Rows from block 4 of a small multi-label audio tagger, named by matrix and row number. Rows with one number belong to one neuron. Each number is 50 + 15 x the weight over its row's rms, rounded and kept within 0 to 99. All counts start at 0.
Before each neuron's rows are labels from the 100 clips, of 14848, where the neuron reaches its highest value: "responds to" is what is common among them. Only what is clearly more common there than usual is listed. The data: synthetic speech, music and everyday sounds put through simulated rooms and audio effects. In brackets: how many of the 100, against the usual share in percent.
# fc1: second MLP up (model.blocks.4.mlp.fc1.weight, 512x256), inputs 86-171
# fc2: second MLP down (model.blocks.4.mlp.fc2.weight, 256x512, transposed), outputs 86-171

responds to: telephone band (81 vs 13.2); number of effects: 3 or more (60 vs 13.4); ring modulation (55 vs 12.5)
fc1.136:38 46 36 48 48 48 36 61 36 38 61 65 50 70 48 52 27 67 60 44 41 52 41 57 19 55 65 53 50 67 41 47 24 81 72 35 45 61 61 34 41 72 54 57 74 64 53 46 60 76 52 46 58 53 47 35 64 44 66 41 61 41 55 52 41 27 53 57 62 45 39 52 91 56 55 51 60 52 53 52 38 25 53 37 41 34
fc2.136:42 57 40 81 52 52 74 38 51 37 24 27 48 19 65 41 57 54 35 40 40 67 51 47 45 30 31 64 56 77 50 54 23 49 46 55 29 50 57 50 34 47 60 57 36 74 57 35 67 35 50 49 69 56 28 47 63 36 49 30 53 59 40 44 59 32 62 85 46 27 31 43 53 27 62 68 47 69 34 26 46 73 46 70 54 42

responds to: telephone band (80 vs 13.2); everyday sound (76 vs 24.9); number of effects: 3 or more (60 vs 13.4)
fc1.301:29 69 68 73 59 59 46 55 67 29 54 49 70 46 63 69 58 38 39 50 56 16 56 49 40 45 23 37 26 57 56 56 40 58 60 65 57 54 60 59 56 38 50 60 49 47 99 63 58 55 52 45 44 29 47 70 35 54 54 45 63 68 50 24 44 58 32 60 50 61 44 22 67 46 55 38 72 58 69 46 52 92 55 64 40 87
fc2.301:44 42 27 61 37 61 59 61 71 45 59 26 40 44 38 65 48 34 48 56 46 39 37 57 51 40 67 41 52 56 45 29 56 75 53 39 60 36 46 48 27 60 48 60 20 29 71 64 48 38 55 53 49 56 42 35 28 47 62 34 43 35 63 27 93 69 13 21 53 52 36 60 82 59 42 48 54 63 61 23 32 88 19 70 29 83

responds to: bit reduction (75 vs 13.5); number of effects: 3 or more (61 vs 13.4); echo (52 vs 12.6); dropouts (50 vs 13)
fc1.503:34 61 41 51 24 55 43 60 66 46 27 56 68 48 56 49 53 52 60 53 44 31 42 41 73 59 60 54 58 57 51 38 39 64 47 57 56 68 38 72 00 43 29 35 32 60 55 40 48 44 52 50 48 58 29 65 33 49 43 52 59 74 71 46 88 53 57 41 51 77 80 70 70 59 28 48 74 35 64 47 43 39 59 56 71 48
fc2.503:29 43 60 46 37 32 64 55 72 43 61 34 52 65 52 53 25 58 54 32 55 47 14 41 40 58 37 65 63 71 50 42 34 47 78 31 37 58 36 55 41 57 37 46 51 65 23 34 43 21 76 39 54 58 60 28 64 78 54 54 65 35 29 45 74 36 66 34 61 62 64 23 56 57 41 49 68 41 50 50 52 52 56 46 53 28

responds to: bit reduction (70 vs 13.5); source: everyday sound (61 vs 24.9); tremolo (56 vs 13.1); number of effects: 3 or more (50 vs 13.4)
fc1.87:43 51 77 63 38 77 53 41 72 38 54 62 39 32 56 50 49 73 42 57 41 30 55 53 32 24 44 80 47 71 26 41 81 64 33 77 39 49 45 50 73 32 20 55 60 39 49 40 36 58 61 14 58 54 51 57 70 63 41 57 35 47 58 57 39 44 41 58 52 39 59 43 57 10 49 38 59 72 42 50 71 43 59 21 44 43
fc2.87:43 54 62 58 68 69 67 71 35 32 79 67 42 44 52 52 52 57 48 40 70 55 49 51 82 53 52 40 07 41 49 52 61 50 39 52 66 67 11 64 55 48 64 41 82 57 43 60 39 57 37 68 58 39 74 57 63 58 10 48 36 52 32 50 65 47 58 38 74 68 76 41 47 42 36 52 51 51 40 45 15 64 41 67 20 57

responds to: reversed (100 vs 13)
fc1.434:84 23 58 52 55 60 31 50 43 58 48 27 43 40 76 80 58 68 44 67 29 37 47 46 67 36 48 61 52 57 52 68 56 60 59 61 55 43 61 63 47 50 53 44 53 44 57 83 48 74 27 35 69 63 32 57 23 61 58 45 38 52 53 55 67 60 42 27 51 71 59 41 31 62 27 54 75 84 50 51 40 41 71 54 33 37
fc2.434:47 67 54 21 41 48 34 57 60 44 57 57 66 59 41 28 40 81 84 49 58 57 59 36 42 74 65 24 54 39 35 28 46 41 49 52 50 61 34 60 13 70 43 83 32 45 24 16 52 31 32 60 38 53 67 66 40 57 50 64 48 37 48 61 32 45 38 65 44 48 40 40 70 33 79 55 64 52 71 75 47 47 58 54 57 38

responds to: bit reduction (65 vs 13.5); wah (57 vs 12.8); number of effects: 3 or more (46 vs 13.4)
fc1.286:39 89 60 63 42 45 42 30 67 69 41 33 37 44 36 46 57 52 24 28 26 82 46 58 72 67 14 40 39 62 76 44 64 61 62 54 60 11 56 58 51 49 54 51 45 61 69 43 49 75 52 25 71 81 40 59 60 51 45 49 66 48 66 51 44 85 50 56 38 48 47 42 37 40 50 19 38 29 47 38 74 54 35 47 51 42
fc2.286:44 31 46 44 48 51 21 45 79 75 67 50 59 61 78 56 69 35 43 44 58 59 80 42 28 50 59 50 51 43 78 46 56 28 35 61 46 41 72 09 70 40 49 55 52 52 75 46 57 67 42 44 46 29 54 28 47 46 45 50 43 43 41 49 64 57 32 61 76 50 58 64 29 71 23 81 42 89 45 58 43 47 43 79 51 50

responds to: everyday sound (77 vs 24.9); bit reduction (65 vs 13.5)
fc1.482:54 40 57 61 49 42 72 62 16 58 70 64 58 79 51 95 48 54 39 43 23 71 91 44 63 65 40 43 34 48 78 41 37 57 70 49 45 55 28 61 54 50 34 48 67 49 58 63 72 68 33 44 29 41 25 40 44 34 49 75 48 48 82 72 46 56 52 48 71 72 55 53 31 42 35 52 68 59 67 44 21 62 54 36 77 67
fc2.482:63 37 58 54 34 35 39 70 34 29 44 20 71 29 49 26 43 33 25 47 39 46 36 34 43 61 53 28 47 42 84 48 29 11 71 58 55 68 33 69 56 55 00 57 36 48 35 44 65 57 49 59 50 20 59 37 66 63 42 67 39 49 58 55 56 46 34 51 50 40 32 49 47 36 57 49 64 41 21 62 41 37 49 38 49 21

responds to: distortion (83 vs 13); band (60 vs 25); echo (54 vs 12.6); number of effects: 3 or more (45 vs 13.4)
fc1.100:58 40 61 45 73 45 39 74 55 26 39 69 74 19 51 45 56 34 62 56 40 57 60 42 47 38 31 52 55 66 20 38 24 62 45 28 66 43 07 69 54 69 64 48 73 45 34 34 48 35 34 62 56 53 39 47 25 47 60 49 75 33 28 49 54 50 65 55 68 50 44 41 73 46 28 58 65 50 53 45 33 82 53 47 44 56
fc2.100:46 66 68 83 65 59 43 55 47 59 49 49 34 33 47 63 58 30 52 52 42 53 37 64 39 55 34 57 64 42 43 44 53 43 65 28 53 61 37 99 42 54 45 55 31 55 56 48 59 48 28 71 23 42 62 67 68 44 51 43 41 25 52 33 42 39 52 18 65 76 33 58 82 27 71 57 60 51 65 39 60 60 41 88 66 47

responds to: reversed (90 vs 13); speech (84 vs 25.2); far (74 vs 40.1); dropouts (38 vs 13)
fc1.410:29 40 41 68 53 41 41 57 53 07 66 21 62 76 46 45 43 41 47 29 38 39 60 61 42 28 48 69 23 38 41 72 52 48 37 41 48 41 22 29 58 68 67 72 52 39 43 57 29 65 55 52 50 63 32 44 51 29 65 40 36 42 34 46 56 49 60 71 44 40 79 55 40 29 62 78 46 56 24 34 44 59 63 40 27 56
fc2.410:56 45 52 60 65 61 63 64 37 25 85 36 29 38 49 49 47 57 63 48 43 58 49 36 23 50 53 66 50 43 30 59 46 31 63 35 46 51 61 44 26 48 48 57 38 49 44 52 36 49 52 30 47 55 18 29 42 66 69 54 67 52 52 52 55 13 47 55 34 36 44 44 42 27 70 58 67 57 50 35 59 62 69 43 67 65

responds to: distortion (90 vs 13); number of effects: 3 or more (62 vs 13.4); source: everyday sound (51 vs 24.9); bit reduction (45 vs 13.5)
fc1.209:62 66 57 28 28 54 62 53 64 62 32 45 51 40 87 66 53 74 41 53 56 40 51 44 41 50 63 39 42 56 60 44 52 60 57 63 44 59 40 47 40 34 29 47 52 22 37 64 66 59 62 62 33 59 85 43 51 24 77 56 50 76 42 39 53 79 51 50 67 32 66 50 40 62 42 33 55 78 49 53 39 54 31 28 30 64
fc2.209:44 70 49 37 31 70 65 77 49 66 63 43 40 38 50 46 58 53 52 51 51 36 14 63 36 47 46 57 41 33 53 32 35 17 47 40 41 60 19 59 58 35 43 53 55 54 29 29 58 62 44 31 49 19 32 92 29 38 55 49 56 32 49 51 44 33 41 51 44 37 50 54 61 45 68 38 62 55 52 57 35 35 35 43 38 67

responds to: distortion (50 vs 13); echo (37 vs 12.6); dropouts (31 vs 13)
fc1.160:43 41 46 45 52 59 31 43 84 51 39 64 55 42 58 64 48 48 44 67 60 15 35 56 36 14 41 53 38 50 60 48 52 65 69 44 49 60 37 62 35 46 50 40 31 80 62 71 57 59 46 45 62 57 30 75 34 54 56 40 66 40 38 70 50 84 34 78 52 64 40 69 78 62 52 68 64 05 18 37 44 28 69 67 42 44
fc2.160:38 41 67 57 53 67 48 44 71 64 62 52 41 50 46 64 55 57 42 66 39 10 37 37 58 37 41 41 51 46 55 48 48 62 63 21 47 36 55 82 65 75 73 64 31 67 59 71 46 60 50 33 54 33 67 55 49 76 84 60 54 61 44 38 44 83 72 68 52 73 34 57 63 33 50 51 58 50 37 56 30 41 42 43 18 32

responds to: distortion (68 vs 13); number of effects: 3 or more (39 vs 13.4)
fc1.456:52 47 57 34 55 48 43 73 63 50 51 49 73 60 63 54 47 48 45 35 75 54 45 29 41 61 53 63 48 05 71 46 53 62 68 43 74 21 49 56 57 43 41 40 63 37 72 44 36 37 51 45 55 39 33 64 34 41 79 52 60 25 27 55 58 53 36 69 44 33 47 47 65 44 31 55 45 34 20 47 47 39 37 39 47 57
fc2.456:39 52 86 43 63 66 76 60 58 26 31 50 40 73 62 54 24 38 43 47 42 30 56 50 59 55 20 61 54 62 44 49 22 50 54 71 25 26 41 43 18 50 52 46 53 76 55 34 73 28 40 68 56 25 39 65 27 72 44 56 42 50 54 27 37 60 64 66 59 34 47 50 50 73 63 77 32 58 54 31 55 54 73 32 27 39

responds to: everyday sound (93 vs 24.9); dropouts (74 vs 13); number of effects: 3 or more (39 vs 13.4)
fc1.151:45 35 46 46 50 39 33 27 41 21 33 23 38 33 58 40 54 38 43 52 67 65 36 72 55 54 67 38 31 23 37 28 54 66 37 75 37 72 58 49 42 33 40 60 26 46 40 41 53 42 17 44 44 42 79 60 52 63 72 59 39 51 53 34 52 56 59 64 53 59 73 32 50 54 67 43 51 47 73 61 48 31 68 57 81 69
fc2.151:58 39 54 70 70 33 48 49 52 60 34 51 49 36 33 81 48 73 74 45 38 39 59 49 37 42 43 47 24 58 23 69 34 34 73 70 38 57 57 56 35 62 51 34 50 41 61 44 75 35 42 62 64 31 38 37 54 51 63 68 42 62 36 60 54 50 67 49 44 56 73 61 58 59 44 51 55 57 29 65 19 50 47 58 56 44

responds to: dropouts (68 vs 13); everyday sound (65 vs 24.9); tremolo (42 vs 13.1)
fc1.465:26 56 59 60 55 32 42 41 61 50 32 27 38 49 50 50 14 38 46 19 30 61 48 37 20 75 48 68 30 90 47 59 71 77 60 60 44 42 28 53 66 58 36 36 45 50 45 53 54 30 40 50 44 63 33 38 40 47 66 59 05 54 67 34 35 74 45 59 52 54 50 52 47 57 49 62 46 74 69 48 55 68 37 52 45 51
fc2.465:57 43 40 62 46 44 37 50 53 52 49 58 64 42 50 53 49 32 49 35 62 77 46 19 85 67 34 77 40 57 75 47 36 61 55 79 19 32 52 32 53 46 15 48 37 45 38 45 51 44 59 47 48 58 26 42 11 15 49 40 52 60 57 49 59 36 35 75 29 54 71 60 61 97 51 52 51 51 66 49 61 77 49 34 22 58

responds to: distortion (100 vs 13); speech (100 vs 25.2); number of effects: 3 or more (61 vs 13.4); telephone band (39 vs 13.2)
fc1.327:16 67 66 63 52 48 47 45 59 59 45 49 64 36 81 48 48 64 65 39 59 68 52 56 62 57 66 21 52 43 76 97 45 68 35 78 51 52 57 50 39 57 59 65 48 37 79 53 38 33 55 51 68 62 53 60 49 58 34 36 81 46 29 25 43 47 31 35 50 68 29 55 43 44 38 54 33 31 52 56 35 83 53 51 58 72
fc2.327:23 32 51 32 38 23 50 76 58 57 47 65 64 45 28 48 46 57 51 70 70 52 37 55 65 54 44 53 58 33 41 43 41 45 36 31 61 69 55 31 57 58 66 53 53 39 21 32 59 47 24 74 56 64 58 14 57 55 63 30 62 41 45 61 56 47 52 81 53 27 61 36 44 49 53 58 30 41 45 55 51 51 46 48 51 39

responds to: bit reduction (70 vs 13.5); echo (44 vs 12.6); number of effects: 3 or more (43 vs 13.4); telephone band (39 vs 13.2)
fc1.15:52 36 67 46 52 34 36 47 71 49 99 11 59 39 33 50 57 51 24 37 36 79 42 53 72 56 48 35 55 49 35 12 64 23 38 35 64 42 81 47 41 40 40 57 59 60 43 39 50 70 57 29 38 27 29 35 29 53 48 58 86 48 41 48 79 53 37 54 48 63 67 62 69 45 35 51 25 70 33 51 46 70 75 45 31 51
fc2.15:25 63 42 61 34 86 22 29 43 49 87 43 53 70 38 50 63 26 05 63 22 76 40 65 31 70 21 45 29 46 41 42 39 76 79 40 60 34 73 65 38 56 65 53 50 58 46 68 43 59 59 65 44 60 37 41 31 55 51 36 66 41 28 41 33 47 64 67 33 41 48 68 55 35 49 55 35 62 58 77 84 63 57 56 47 55

responds to: bit reduction (90 vs 13.5); number of effects: 3 or more (72 vs 13.4); wah (48 vs 12.8); tremolo (38 vs 13.1)
fc1.72:37 58 63 50 25 24 38 70 52 56 74 31 35 72 43 18 32 51 37 69 51 43 37 57 43 50 55 47 26 45 44 65 56 49 58 56 74 64 54 35 51 45 58 62 52 24 38 39 60 46 66 45 46 27 39 48 28 61 61 59 39 40 49 50 52 63 49 68 45 49 56 59 24 63 49 46 46 39 45 70 36 18 68 49 41 35
fc2.72:38 56 86 42 58 36 44 39 73 81 55 65 27 50 29 60 66 15 53 44 56 62 52 66 27 44 47 47 59 36 27 43 60 42 49 46 62 58 56 22 69 39 44 62 67 42 76 63 41 42 44 46 59 34 55 49 34 47 44 32 52 47 16 38 48 76 43 33 27 40 61 83 30 52 58 32 45 84 42 49 59 15 52 28 46 49

responds to: everyday sound (75 vs 24.9); number of effects: 3 or more (54 vs 13.4); echo (41 vs 12.6)
fc1.156:41 54 53 52 18 36 38 37 30 35 43 36 42 30 51 48 64 75 42 38 53 75 44 66 74 44 41 49 47 43 57 61 54 66 55 44 40 55 64 56 50 67 43 29 48 41 55 99 70 60 71 39 44 47 59 51 74 57 35 53 34 41 46 76 89 65 55 33 44 42 58 70 55 38 58 32 34 33 65 73 67 57 21 60 27 49
fc2.156:56 38 57 44 44 34 76 76 20 42 50 54 29 52 30 75 57 46 34 37 36 51 44 49 50 50 42 62 30 69 46 84 51 54 60 53 44 80 71 26 37 58 77 58 47 41 62 60 66 65 45 61 46 54 26 71 25 47 45 68 63 49 51 68 46 50 55 51 53 34 81 37 50 63 60 50 76 33 26 39 44 33 52 74 77 70

responds to: far (86 vs 40.1); long reverberation (79 vs 40); drums (65 vs 25); reversed (38 vs 13)
fc1.251:58 51 53 49 57 65 50 58 59 34 46 60 41 30 66 67 38 19 56 26 48 56 39 21 56 39 51 37 46 13 69 48 49 41 44 36 32 47 47 40 21 25 37 30 41 39 46 40 67 52 59 55 63 26 51 64 21 66 50 56 39 41 58 35 79 67 44 30 63 31 43 10 33 34 20 28 76 42 48 66 72 47 68 49 67 16
fc2.251:41 47 55 50 50 51 83 27 29 50 65 44 67 70 38 15 38 85 72 54 40 65 66 51 45 48 20 49 74 55 63 47 46 44 64 75 54 33 62 66 63 61 61 65 23 20 30 30 62 52 35 47 40 52 36 51 59 28 23 31 72 26 31 52 31 25 63 50 54 68 64 45 30 46 60 74 39 44 51 41 28 77 29 18 40 31

responds to: reversed (58 vs 13); bit reduction (56 vs 13.5); ring modulation (48 vs 12.5)
fc1.235:48 29 47 31 38 30 62 59 25 48 37 75 29 48 65 60 50 61 59 75 57 54 42 55 36 70 40 69 42 57 56 65 59 65 50 61 40 55 57 63 26 37 77 27 58 69 45 52 36 50 13 87 36 36 51 40 78 52 55 55 41 56 36 51 63 36 34 38 32 42 73 57 46 71 35 33 35 55 60 51 33 45 56 36 55 44
fc2.235:38 53 47 57 55 37 36 61 36 66 62 49 36 51 18 92 33 55 38 33 55 45 35 55 41 42 72 54 34 32 69 46 40 59 46 75 41 68 35 65 45 77 72 63 47 69 49 61 83 57 40 58 39 64 53 54 65 49 44 30 50 52 38 31 39 70 55 51 81 33 51 48 73 60 45 49 45 70 51 43 49 36 31 71 71 63

responds to: everyday sound (68 vs 24.9); chorus (45 vs 13); number of effects: 3 or more (41 vs 13.4)
fc1.52:45 37 40 81 47 41 35 52 34 62 48 54 59 64 36 65 47 29 62 57 53 21 59 59 62 27 45 58 49 26 35 44 54 37 34 51 55 33 63 42 48 32 29 45 56 42 69 63 79 39 53 45 69 46 50 41 78 64 66 45 62 60 48 44 46 24 43 67 70 36 56 30 66 50 33 42 44 75 67 67 40 45 65 62 34 46
fc2.52:59 41 47 75 21 54 28 47 56 40 63 55 34 54 50 50 44 25 26 35 31 55 78 67 58 55 47 57 62 45 45 64 44 93 40 15 50 57 45 51 21 42 45 54 32 30 66 59 31 54 70 74 43 54 36 22 66 71 40 49 46 55 77 59 65 25 78 49 52 18 37 49 48 63 52 61 35 43 38 36 52 41 70 52 59 41

responds to: telephone band (43 vs 13.2); distortion (41 vs 13); number of effects: 3 or more (32 vs 13.4)
fc1.504:36 59 55 34 50 37 51 57 59 61 26 43 69 32 50 63 22 27 57 63 70 78 36 60 47 56 47 47 37 70 36 81 33 79 45 60 50 55 55 66 55 47 55 43 34 53 63 55 43 63 47 39 39 89 67 59 30 52 56 76 52 52 37 37 19 51 34 36 34 36 61 30 58 59 46 04 45 61 55 81 79 55 51 40 51 65
fc2.504:39 50 23 66 49 54 48 44 47 78 40 21 99 70 83 50 54 75 53 60 56 53 60 51 65 46 57 56 69 56 55 73 49 73 37 46 56 54 42 42 51 58 61 43 51 36 19 67 55 52 53 25 41 42 71 60 70 32 79 58 70 67 72 53 36 60 30 40 62 25 24 44 61 50 77 51 70 46 46 45 51 43 63 54 66 45

responds to: telephone band (91 vs 13.2); drums (68 vs 25); number of effects: 3 or more (64 vs 13.4); reversed (47 vs 13)
fc1.211:47 32 44 39 40 24 21 45 50 33 40 47 24 60 46 50 54 72 38 30 37 55 70 70 84 79 64 32 28 69 51 57 69 48 61 35 54 73 37 73 35 53 42 42 56 47 35 44 38 25 53 60 66 44 63 40 21 58 51 63 49 44 62 42 58 46 65 54 82 50 70 24 25 77 74 51 36 42 35 62 49 33 50 36 82 27
fc2.211:18 34 42 83 57 57 29 34 38 37 31 61 89 71 59 34 28 55 42 41 67 55 70 30 75 28 30 42 61 59 40 42 21 58 41 27 53 81 43 40 36 35 41 72 55 58 41 43 36 39 42 45 70 60 41 53 59 51 44 40 60 64 48 36 64 56 38 37 64 48 51 32 54 37 50 44 63 66 84 67 57 54 60 64 59 78

responds to: chorus (67 vs 13); everyday sound (53 vs 24.9); ring modulation (36 vs 12.5)
fc1.56:31 62 69 73 37 41 54 26 44 41 37 49 49 53 67 87 28 31 50 14 67 61 28 71 36 39 54 64 67 51 33 36 53 53 63 47 39 61 48 67 45 24 52 42 76 41 49 18 32 41 44 43 30 37 41 64 70 50 24 67 34 46 13 64 55 29 59 38 43 42 33 58 53 62 87 54 49 67 53 50 51 36 61 62 44 37
fc2.56:39 42 59 33 17 66 48 67 38 34 30 70 58 70 63 35 57 46 56 73 32 75 54 16 28 51 49 47 75 50 36 43 54 51 42 74 54 35 51 37 52 44 29 56 69 49 64 61 49 46 36 46 61 35 67 67 59 33 31 51 61 51 49 59 68 43 76 39 39 50 48 65 68 70 72 45 34 48 55 70 26 27 46 46 39 45

responds to: far (85 vs 40.1); telephone band (61 vs 13.2); bit reduction (43 vs 13.5)
fc1.44:23 56 60 71 37 58 65 53 55 32 57 58 10 52 64 50 45 59 54 22 53 50 43 30 47 45 42 22 52 69 54 56 53 43 39 67 58 43 27 56 59 73 33 55 57 36 56 64 51 67 61 51 67 60 56 74 44 57 68 35 13 57 19 19 65 54 48 44 56 51 26 50 54 70 45 82 26 49 78 57 48 51 35 49 54 50
fc2.44:21 75 25 60 52 35 62 47 58 63 62 74 42 46 83 37 42 38 51 65 38 50 66 54 58 78 59 60 27 65 67 32 58 47 54 41 65 52 35 44 58 48 28 55 47 30 45 44 50 43 30 58 62 53 55 50 48 46 72 53 56 40 65 47 57 64 43 27 51 51 43 39 67 59 54 57 56 24 31 50 45 62 34 49 71 65

responds to: far (79 vs 40.1); telephone band (72 vs 13.2); number of effects: 3 or more (62 vs 13.4); tremolo (59 vs 13.1)
fc1.197:18 55 28 15 46 55 43 60 37 33 68 63 31 46 44 68 63 49 50 57 49 44 63 29 57 44 42 52 38 72 53 49 36 57 57 26 50 53 60 63 47 43 69 40 64 53 54 54 31 60 72 75 65 32 43 73 42 35 65 48 55 36 41 62 49 36 52 62 50 43 50 33 49 93 48 30 61 27 56 53 67 73 41 47 53 40
fc2.197:54 57 59 24 53 53 63 53 60 58 73 54 58 67 36 57 53 73 28 56 82 36 51 47 71 44 46 40 33 38 44 71 41 26 37 56 39 59 52 45 69 63 99 30 59 31 93 66 33 51 41 71 75 54 51 42 66 69 82 29 43 43 39 48 66 42 32 46 21 72 37 14 39 68 39 65 37 83 65 40 51 53 61 47 17 55

responds to: telephone band (59 vs 13.2); everyday sound (50 vs 24.9); number of effects: 3 or more (43 vs 13.4); reversed (38 vs 13)
fc1.278:40 39 63 26 44 37 56 43 55 65 63 52 29 78 61 38 50 53 46 50 46 62 36 34 58 29 28 35 23 70 67 50 60 74 66 37 72 57 62 59 68 67 58 54 42 77 31 50 34 23 21 50 35 73 76 89 52 27 48 66 68 73 19 28 54 39 63 56 56 41 61 55 78 99 58 22 62 29 42 29 50 47 48 57 54 58
fc2.278:63 32 28 22 52 51 63 51 47 53 60 57 41 57 24 56 42 38 47 42 61 61 31 64 29 38 43 68 61 79 35 66 60 59 37 79 63 47 31 28 50 52 55 37 46 19 38 37 67 52 53 63 53 54 48 48 54 30 64 61 39 57 38 63 52 51 48 87 49 49 69 66 58 50 41 40 44 53 58 49 48 74 31 17 56 70

responds to: distortion (80 vs 13); far (69 vs 40.1); number of effects: 3 or more (43 vs 13.4); reversed (32 vs 13)
fc1.194:30 46 67 83 42 42 74 58 49 48 42 62 56 29 64 64 41 64 26 34 64 38 63 39 67 30 30 28 62 66 48 46 66 49 23 57 29 63 44 57 40 44 57 54 25 58 39 73 24 72 42 24 43 99 61 61 38 42 56 60 48 68 53 39 41 28 41 28 60 62 39 38 37 60 69 51 45 22 43 34 50 64 48 74 46 92
fc2.194:53 54 33 26 58 21 49 37 67 88 47 56 61 83 28 54 44 58 32 12 48 18 80 50 57 46 64 39 32 27 62 32 70 44 48 56 78 72 55 68 50 58 42 61 52 58 69 56 52 27 78 28 68 58 70 55 41 42 48 43 50 62 58 48 44 59 51 47 58 52 39 43 40 34 59 49 64 37 48 39 35 41 32 59 24 48

responds to: telephone band (80 vs 13.2); source: speech (55 vs 25.2); chorus (49 vs 13); number of effects: 3 or more (48 vs 13.4)
fc1.365:60 69 47 75 32 41 33 43 48 46 40 44 52 30 49 38 57 59 44 60 44 60 56 44 58 63 64 56 19 48 71 34 51 48 43 33 41 66 35 54 77 52 69 57 18 61 61 40 50 53 49 34 54 39 77 72 41 34 74 42 53 45 46 52 60 24 41 56 36 58 26 77 63 30 60 47 36 48 54 54 42 22 52 72 35 58
fc2.365:29 46 76 67 47 61 36 19 60 44 40 47 54 64 32 47 42 59 35 40 67 48 53 31 52 51 23 64 41 31 66 50 45 16 48 39 50 71 75 53 33 46 83 47 75 33 80 42 25 38 54 47 61 48 64 24 70 48 55 62 65 53 37 36 45 42 30 28 41 51 49 37 62 62 61 67 45 63 44 33 74 40 45 73 47 45

responds to: far (86 vs 40.1); everyday sound (64 vs 24.9); dropouts (55 vs 13)
fc1.189:53 38 50 37 24 53 72 55 72 36 47 38 64 13 68 60 30 69 44 35 26 51 58 71 39 39 30 44 64 36 99 69 39 63 59 57 66 44 66 39 28 52 44 51 38 71 70 14 69 34 54 45 51 43 46 44 58 34 44 73 30 31 64 42 59 83 26 43 37 56 42 54 39 75 16 53 53 57 57 21 46 38 58 85 35 58
fc2.189:74 53 84 61 37 52 58 61 67 41 75 54 44 36 35 46 65 60 31 55 49 29 32 50 54 35 52 56 44 49 55 69 87 67 47 36 35 42 40 48 48 51 78 46 47 43 49 62 33 76 67 54 39 43 50 67 44 70 39 36 37 45 43 13 41 46 31 40 42 72 55 23 34 93 37 28 55 84 29 59 47 55 53 83 63 59

responds to: telephone band (77 vs 13.2); band (72 vs 25); number of effects: 3 or more (34 vs 13.4)
fc1.241:52 49 60 53 31 21 35 37 54 63 43 45 45 47 63 46 15 63 55 30 48 44 67 73 58 36 85 44 30 34 74 70 61 28 44 67 58 49 27 79 62 52 49 42 36 66 34 47 42 44 60 36 61 28 55 59 50 34 47 57 50 37 70 47 56 36 66 54 46 61 44 32 60 50 45 74 71 33 58 34 50 45 82 57 79 40
fc2.241:37 28 18 30 42 48 18 42 85 45 67 78 64 92 49 45 53 76 47 48 55 59 55 42 44 56 24 66 73 40 52 56 46 32 31 57 85 59 42 69 58 42 31 39 61 50 33 58 59 70 37 21 62 53 41 67 54 54 64 49 40 78 52 38 29 32 68 51 60 35 59 60 60 52 44 28 64 78 70 46 32 54 75 72 54 34

responds to: everyday sound (83 vs 24.9); dropouts (47 vs 13); number of effects: 3 or more (42 vs 13.4)
fc1.470:66 33 43 55 68 57 37 33 59 52 47 46 47 39 49 66 30 47 43 52 33 51 43 53 27 11 57 62 38 45 59 63 38 63 45 49 74 73 19 57 36 26 52 48 36 67 25 16 69 57 36 61 25 24 59 43 36 52 70 47 66 69 51 42 45 84 62 67 16 45 40 65 64 62 48 48 40 36 53 12 51 50 32 58 13 46
fc2.470:58 37 47 52 35 73 43 55 58 48 70 51 45 71 32 34 59 46 27 43 47 66 68 38 59 08 43 73 68 66 30 56 24 50 30 56 34 59 73 51 52 68 55 82 48 57 23 44 52 58 44 37 42 30 50 24 22 58 58 44 51 32 24 67 65 34 56 46 53 35 63 59 62 59 54 53 73 49 79 28 58 38 34 33 47 50

responds to: bit reduction (82 vs 13.5); number of effects: 3 or more (65 vs 13.4); wah (47 vs 12.8); telephone band (33 vs 13.2)
fc1.145:43 64 53 51 72 50 50 50 44 28 44 61 66 59 63 39 77 69 31 57 44 76 22 61 61 53 76 41 54 70 34 59 69 32 26 39 76 42 71 50 62 27 57 46 26 50 86 43 40 69 43 74 48 35 56 05 25 45 64 72 65 69 44 47 56 35 31 74 47 49 76 52 48 37 58 48 38 58 53 66 60 50 30 36 67 46
fc2.145:49 81 40 56 41 49 25 57 75 36 64 42 51 39 35 46 46 22 67 69 52 51 50 59 65 55 68 51 56 49 34 69 55 49 56 44 29 49 50 64 76 38 51 75 26 63 62 32 23 46 53 39 41 34 46 48 23 65 49 69 60 25 57 52 36 54 59 53 45 54 53 87 46 31 47 56 50 79 37 20 50 43 54 45 67 64

responds to: chorus (64 vs 13); dropouts (56 vs 13); number of effects: 3 or more (53 vs 13.4); tremolo (34 vs 13.1)
fc1.24:54 32 42 65 48 45 30 51 61 40 59 62 35 45 68 47 72 38 58 50 53 46 63 48 41 28 45 54 28 46 11 48 32 49 51 43 84 68 66 63 59 41 53 63 28 40 69 46 54 44 51 52 76 70 57 43 45 53 18 77 26 49 48 42 56 27 43 72 41 62 60 81 20 32 53 28 64 56 38 62 64 54 70 27 47 31
fc2.24:49 53 71 41 53 65 85 49 32 76 55 65 62 55 44 43 73 53 67 67 54 71 44 44 63 41 48 69 59 35 57 16 63 25 56 59 62 64 45 64 56 63 28 63 43 61 69 28 15 38 34 57 46 49 57 39 10 53 55 41 29 56 69 51 56 51 58 66 46 50 27 44 48 66 32 45 52 53 43 41 57 26 76 54 35 28

responds to: far (88 vs 40.1); number of effects: 3 or more (62 vs 13.4); echo (59 vs 12.6); telephone band (50 vs 13.2)
fc1.446:41 63 43 51 10 49 24 61 46 43 41 51 37 29 47 49 41 35 75 50 50 23 46 37 42 31 67 70 88 30 69 57 55 50 58 64 51 53 50 48 64 30 49 62 54 31 58 42 38 35 49 50 57 73 68 56 19 54 87 49 48 72 34 45 40 60 75 32 81 41 46 41 66 45 66 55 36 46 89 58 42 54 65 59 22 22
fc2.446:41 30 68 67 37 48 18 50 53 79 53 63 39 46 61 68 59 35 62 14 51 49 45 75 38 69 33 61 55 33 40 26 39 72 29 81 61 66 50 42 40 27 45 46 12 45 68 55 62 38 63 65 47 58 31 40 50 38 17 80 57 54 50 42 23 43 68 59 61 39 47 72 58 55 69 50 18 48 41 54 52 24 49 63 67 33

responds to: distortion (96 vs 13); drums (72 vs 25); far (67 vs 40.1); chorus (32 vs 13)
fc1.130:39 65 55 59 61 37 63 61 58 37 51 08 55 38 60 70 70 79 64 72 35 51 45 51 54 61 58 56 48 40 52 27 63 71 58 65 41 53 30 31 48 43 56 50 59 41 56 39 28 52 44 91 47 48 40 31 48 23 70 63 50 38 51 41 75 38 37 50 63 21 55 68 46 76 34 60 21 47 19 38 45 51 31 39 38 64
fc2.130:33 18 34 53 53 53 46 57 34 82 66 41 36 34 34 64 43 51 57 45 32 50 43 29 67 31 61 53 58 39 33 63 52 55 67 48 65 47 40 90 50 41 60 53 47 50 59 22 59 70 34 58 35 58 83 44 30 75 44 33 39 38 65 76 70 55 58 55 49 40 60 62 42 38 53 39 19 49 64 55 53 35 43 87 45 44